python train.py --horizontal_flip=false --encoder_depths=[2, 2, 4, 2] --batch_size=256
Rows from block 8 of the encoder of a small model that predicts nearness at each pixel, named by matrix and row number. Rows with one number belong to one channel. Each number is 200 + 40 x the weight over its row's rms, rounded and kept within 0 to 999. All counts start at 0.
After each channel's rows are labels from the 100 images, of 14848, where the channel reaches its highest value: "strongest on" is what is common among them. Only what is clearly more common there than usual is listed. The data: rendered scenes of toy objects such as cars, trees, mugs and chairs.
# convs0: first 3x3 conv (encoder.blocks.8.convs.0.weight, 256x176x3x3, each kernel summed), inputs 0-58
# convs1: second 3x3 conv (encoder.blocks.8.convs.1.weight, 256x256x3x3, transposed, each kernel summed), outputs 0-63

convs0.55,231,163,166,241,226,239,194,259,147,143,215,244,178,148,270,198,266,217,238,145,222,208,141,215,240,201,222,203,200,232,164,166,221,137,197,206,159,222,198,271,164,197,139,192,170,214,232,162,187,206,200,175,169,181,192,194,138,170,294
convs1.55,196,152,214,102,213,163,177,192,217,205,168,185,181,162,238,147,212,188,203,170,172,224,190,266,178,224,183,196,187,152,182,247,183,227,214,210,227,221,193,221,150,170,246,235,173,201,182,161,230,181,194,194,180,148,217,269,194,205,183,202,168,199,194,170
strongest on: table; chair; largest object: chair

convs0.215,183,242,185,199,203,214,160,260,212,193,143,201,196,262,197,126,205,213,175,226,179,245,144,125,265,149,155,280,179,225,282,200,134,219,194,237,180,176,231,219,178,196,221,154,203,190,174,270,143,157,175,226,218,157,225,207,196,171,183
convs1.215,183,170,224,221,148,235,155,236,180,242,152,189,213,163,257,231,254,189,237,275,208,177,208,213,175,162,241,214,197,199,144,169,211,274,93,170,255,191,174,227,114,208,152,157,157,156,231,237,207,135,227,217,262,252,270,241,242,142,235,187,164,263,264,176
strongest on: table

convs0.19,205,263,159,226,177,172,209,232,204,154,198,316,261,202,173,188,261,171,197,180,215,169,132,103,204,246,268,252,177,269,181,200,120,121,191,224,243,167,186,204,222,177,152,194,179,239,119,206,187,156,192,217,142,148,212,95,195,198,298
convs1.19,231,271,213,142,181,160,228,268,108,234,162,213,211,129,177,198,176,144,169,249,153,195,169,195,176,191,135,163,229,237,162,245,175,185,198,199,244,225,127,237,211,204,213,214,225,198,224,180,231,179,112,193,157,241,218,232,130,204,225,151,202,162,219,154
strongest on: table; largest object: table

convs0.38,213,188,118,240,118,213,273,247,159,204,208,188,248,264,219,295,175,247,217,162,245,190,209,138,241,203,186,158,175,203,228,222,176,172,225,146,149,204,153,194,203,162,186,192,113,197,133,250,170,185,220,246,222,163,210,186,194,217,178
convs1.38,171,107,261,153,133,190,246,224,191,165,190,207,234,159,209,192,240,208,128,177,192,215,185,227,198,200,178,220,209,135,187,175,166,170,235,149,227,155,148,123,227,187,227,177,237,229,196,228,259,145,202,124,213,153,229,224,244,113,279,209,228,78,187,151
strongest on: mushroom; largest object: mushroom

convs0.120,153,230,173,198,217,201,175,195,196,192,205,233,177,209,119,190,158,205,198,171,193,195,130,198,223,159,159,250,233,185,209,141,209,184,300,155,126,191,293,178,224,190,184,153,314,147,131,180,197,208,132,221,233,251,236,260,116,208,235
convs1.120,200,177,233,294,260,204,221,193,207,201,221,198,173,201,195,226,187,257,274,275,224,195,171,134,269,210,250,183,181,218,221,156,165,114,156,166,168,149,189,223,206,229,217,244,138,181,170,129,223,280,204,180,141,204,175,206,138,183,241,122,179,158,309,285
strongest on: mushroom

convs0.168,213,202,194,219,187,255,315,152,167,191,172,314,220,214,155,234,248,116,228,139,221,163,190,219,208,155,170,185,225,233,162,149,160,219,229,202,254,157,235,147,205,190,210,198,198,233,136,183,177,255,268,162,175,241,224,199,206,235,173
convs1.168,266,208,168,200,139,200,159,223,227,143,150,147,188,230,200,164,99,224,235,247,179,238,227,193,179,222,115,212,203,196,219,177,247,153,177,186,209,169,224,214,239,229,252,207,197,267,202,138,117,214,194,146,211,237,242,150,204,284,188,140,253,230,181,180
strongest on: mushroom; largest object: mushroom; umbrella; largest object: umbrella

convs0.101,207,182,281,187,173,202,192,167,290,200,172,207,170,164,229,135,177,162,212,243,229,217,223,111,169,137,218,194,236,238,196,210,205,147,258,170,200,213,148,132,223,126,176,184,205,222,158,169,228,224,198,264,225,234,213,173,228,171,184
convs1.101,105,126,146,148,175,170,258,105,239,226,175,249,212,189,254,237,241,143,155,226,213,197,136,145,153,142,225,221,200,130,197,180,172,232,242,135,164,200,181,275,192,177,169,197,156,173,232,144,176,196,226,205,219,121,231,169,209,209,204,175,220,233,214,253
strongest on: arch; largest object: arch

convs0.112,186,197,235,261,239,196,227,213,206,252,155,142,167,262,189,224,214,197,233,241,215,124,271,268,154,165,213,213,194,94,154,113,277,211,204,164,189,155,250,155,179,221,207,140,234,247,133,261,193,214,216,225,196,221,243,221,152,181,237
convs1.112,155,266,195,230,208,173,215,192,241,199,167,158,164,286,237,154,274,196,225,172,191,181,214,109,223,208,240,174,223,219,222,197,183,210,98,181,179,180,153,257,215,204,263,282,145,161,208,187,196,187,222,195,211,207,144,211,233,242,235,174,255,197,275,183
strongest on: mushroom

convs0.93,214,190,234,251,191,166,229,312,157,273,151,234,120,220,261,148,238,177,224,236,167,227,238,164,234,126,143,251,208,208,153,138,250,226,211,124,244,152,182,210,199,148,216,250,222,157,135,216,173,196,117,176,205,235,144,199,119,162,188
convs1.93,215,165,275,190,152,215,188,225,226,168,153,248,211,182,244,172,268,147,197,191,205,203,216,165,218,221,188,203,152,217,200,150,201,99,191,149,201,173,209,306,210,189,178,234,194,109,173,177,127,231,131,207,132,149,126,165,179,252,174,184,173,167,230,223
strongest on: mushroom; largest object: mushroom

convs0.144,226,210,191,250,227,197,243,270,169,193,205,285,186,218,168,203,206,206,234,198,171,231,164,241,215,194,159,256,126,189,180,224,163,195,233,183,209,169,212,198,107,155,201,243,150,180,208,183,250,146,196,188,241,177,147,127,158,206,308
convs1.144,244,235,141,262,203,247,179,196,264,168,126,152,152,256,183,154,165,216,211,205,178,203,242,189,233,210,164,201,197,191,168,183,157,124,176,168,167,216,214,163,218,187,156,217,236,147,146,164,207,208,105,161,148,204,224,147,158,247,244,247,251,145,223,159
strongest on: umbrella; largest object: umbrella; mushroom; largest object: mushroom

convs0.214,164,174,103,219,288,195,144,150,231,201,265,180,194,234,243,156,210,211,193,263,214,199,133,216,197,167,247,157,236,214,217,169,203,261,220,241,237,218,215,228,188,220,151,169,242,116,202,129,245,200,177,153,160,255,200,231,218,149,206
convs1.214,177,115,237,198,242,222,158,134,198,161,240,212,211,147,195,201,168,165,163,231,184,158,166,194,184,180,204,213,190,177,174,173,162,203,207,269,55,245,281,198,159,249,193,112,240,208,228,160,126,160,210,137,212,224,152,207,138,182,267,252,183,218,222,161
strongest on: arch; largest object: arch

convs0.210,212,266,45,138,219,203,254,318,155,201,220,251,134,251,230,187,255,192,192,224,246,171,179,177,141,219,186,133,243,211,143,186,183,200,152,189,209,213,248,240,229,194,184,256,215,180,203,160,187,204,231,146,199,189,274,198,225,165,206
convs1.210,213,201,273,163,188,205,89,208,225,259,212,201,199,143,137,224,184,210,150,220,214,182,133,199,111,213,167,187,208,205,197,230,188,228,149,213,156,208,237,207,177,174,209,145,214,166,238,224,211,178,192,280,270,217,130,165,167,175,238,162,189,223,212,252
strongest on: arch

convs0.211,199,219,260,204,246,247,182,245,176,277,184,241,222,184,138,269,203,165,198,196,224,161,187,193,266,173,132,210,248,90,166,131,173,163,201,144,169,273,224,221,160,254,194,163,182,203,173,144,255,191,193,201,133,186,252,171,139,214,167
convs1.211,168,197,236,267,226,191,327,215,206,112,252,201,225,205,120,156,189,244,161,231,183,242,248,153,215,212,275,188,186,231,217,198,203,150,132,144,160,160,189,263,158,195,233,199,280,217,204,104,180,178,241,106,162,150,191,185,203,243,164,232,177,114,228,261
strongest on: count: three; snowman; largest object: snowman; bottle

convs0.182,226,193,210,100,224,304,147,195,136,155,289,152,174,167,232,174,203,212,232,175,216,200,187,195,184,211,162,207,179,122,186,203,107,190,122,236,114,192,217,186,140,212,173,239,258,165,212,137,187,176,161,185,157,203,208,185,256,206,182
convs1.182,231,199,260,169,203,228,212,257,159,263,207,226,184,146,178,248,174,170,150,174,230,206,191,166,132,260,219,194,228,201,159,168,164,145,241,215,132,201,235,211,147,213,215,111,190,167,210,208,190,198,224,194,230,196,148,254,186,187,193,201,178,115,266,181
strongest on: mushroom; largest object: mushroom; umbrella; largest object: umbrella

convs0.109,204,184,180,217,177,189,193,221,213,184,130,188,170,223,166,147,136,217,144,177,177,180,199,149,176,229,68,198,114,196,183,263,206,199,198,211,160,253,239,235,288,235,147,168,167,208,172,159,214,188,158,237,266,105,135,129,193,211,239
convs1.109,238,198,138,181,198,199,180,161,175,140,164,314,203,188,247,163,218,229,205,182,212,188,174,181,167,225,251,197,217,123,223,189,142,191,191,228,222,196,251,193,206,143,202,164,270,254,209,223,241,203,248,260,209,96,230,251,213,162,219,276,191,189,163,223
strongest on: table; arch

convs0.169,159,219,189,146,112,269,232,195,163,131,123,166,275,199,243,172,183,230,172,235,231,274,230,137,163,276,130,165,260,212,208,212,155,212,217,258,203,148,234,191,159,220,160,172,248,145,175,249,188,166,159,189,258,227,265,147,199,198,208
convs1.169,188,248,208,220,200,167,209,233,298,227,192,146,154,264,190,185,183,208,222,231,138,176,211,175,182,225,156,171,203,212,187,202,185,155,248,166,146,190,132,184,223,214,203,243,139,224,196,135,196,183,183,198,118,189,192,194,180,238,194,193,175,191,277,186
strongest on: arch; largest object: arch

convs0.52,256,165,251,221,230,249,172,171,169,220,226,189,176,179,294,251,188,210,199,204,216,194,225,235,193,217,192,193,138,116,151,157,233,173,229,156,183,211,164,212,141,170,197,188,219,223,213,238,230,172,188,132,205,186,255,84,202,152,231
convs1.52,172,199,236,226,197,225,343,172,209,204,216,183,165,219,242,201,279,191,224,146,232,172,235,193,260,207,251,163,163,241,184,214,205,127,238,185,260,186,184,197,248,175,192,205,259,180,151,249,227,139,201,107,236,182,161,256,251,233,168,192,231,155,238,256
strongest on: umbrella

convs0.113,161,183,178,143,202,252,151,143,247,230,135,233,228,250,277,164,147,288,190,231,199,197,207,185,202,175,193,236,149,236,220,219,227,170,196,244,214,149,229,172,183,200,192,218,195,191,227,245,210,238,285,173,242,249,168,212,225,171,194
convs1.113,206,182,225,134,203,156,144,169,230,252,177,175,212,180,269,193,205,175,173,116,278,169,200,171,213,201,202,248,149,181,184,213,174,226,210,199,188,268,187,261,197,164,148,141,159,158,225,224,113,114,228,179,206,163,224,191,147,107,163,140,176,235,298,213
strongest on: count: three

convs0.8,178,180,170,204,177,274,278,222,157,258,173,247,228,203,224,182,180,283,156,253,172,168,211,127,216,219,199,224,148,242,204,212,247,143,210,111,114,185,210,206,234,192,165,266,226,197,213,243,183,136,132,158,204,207,206,186,210,132,266
convs1.8,247,212,227,190,165,226,201,211,214,219,189,192,228,170,204,185,253,194,225,181,364,201,189,127,191,227,226,179,184,176,212,189,211,260,163,159,224,151,178,137,169,153,188,110,192,228,251,160,236,124,238,164,272,233,142,255,209,144,220,229,149,167,259,209
strongest on: umbrella

convs0.48,154,237,162,163,153,189,219,203,185,213,202,227,128,263,195,240,261,182,197,192,219,243,151,190,138,223,171,154,227,260,222,168,180,194,168,176,210,163,259,173,173,174,242,153,182,139,145,254,217,208,211,277,208,216,211,229,213,221,182
convs1.48,234,257,228,202,185,193,175,223,156,201,249,270,165,226,175,186,156,248,145,144,205,192,206,220,269,208,164,214,154,228,259,193,210,158,111,203,197,190,228,187,198,240,199,249,175,235,225,183,222,197,137,225,139,142,185,164,184,263,153,149,190,179,193,195
strongest on: count: three

convs0.24,176,216,168,211,166,144,175,221,198,182,165,208,202,248,186,190,198,131,146,191,157,177,181,235,222,240,168,235,195,295,279,211,199,203,180,227,190,266,261,183,173,207,239,111,240,158,178,269,239,146,201,256,179,235,123,213,235,192,232
convs1.24,152,221,188,205,202,225,141,229,239,142,144,220,182,180,177,171,213,212,176,236,233,273,199,141,224,241,228,151,196,246,235,228,253,223,169,192,185,231,212,237,239,196,151,214,156,179,223,210,310,204,184,253,175,134,181,234,177,210,188,138,167,108,190,222
strongest on: table; largest object: table

convs0.173,149,164,165,305,133,214,242,202,203,208,195,295,255,239,111,189,247,206,238,193,163,227,214,153,243,148,243,154,199,183,131,193,237,172,261,205,299,233,262,205,204,189,184,221,105,189,221,195,121,187,270,189,224,228,196,203,178,181,253
convs1.173,145,159,203,132,190,184,182,164,240,211,157,167,144,196,194,164,103,170,147,221,210,206,253,202,187,201,164,185,210,178,199,212,196,159,226,186,131,249,179,239,162,171,198,211,263,229,175,141,260,112,182,114,173,207,164,186,169,128,147,233,173,157,214,206
strongest on: table; largest object: table

convs0.139,161,136,247,187,185,211,170,158,151,180,187,164,251,178,73,180,240,143,191,218,224,170,194,227,167,215,202,205,275,211,170,117,183,193,218,195,148,166,190,194,224,259,169,199,169,171,138,246,206,237,210,255,124,209,196,264,226,214,187
convs1.139,153,246,177,184,156,247,187,252,159,177,205,192,191,221,192,134,165,221,177,181,214,197,178,150,205,167,244,145,194,217,167,182,168,201,164,131,192,231,177,269,196,357,202,213,175,200,224,100,224,240,264,167,204,237,223,184,177,223,142,176,242,132,210,237
strongest on: umbrella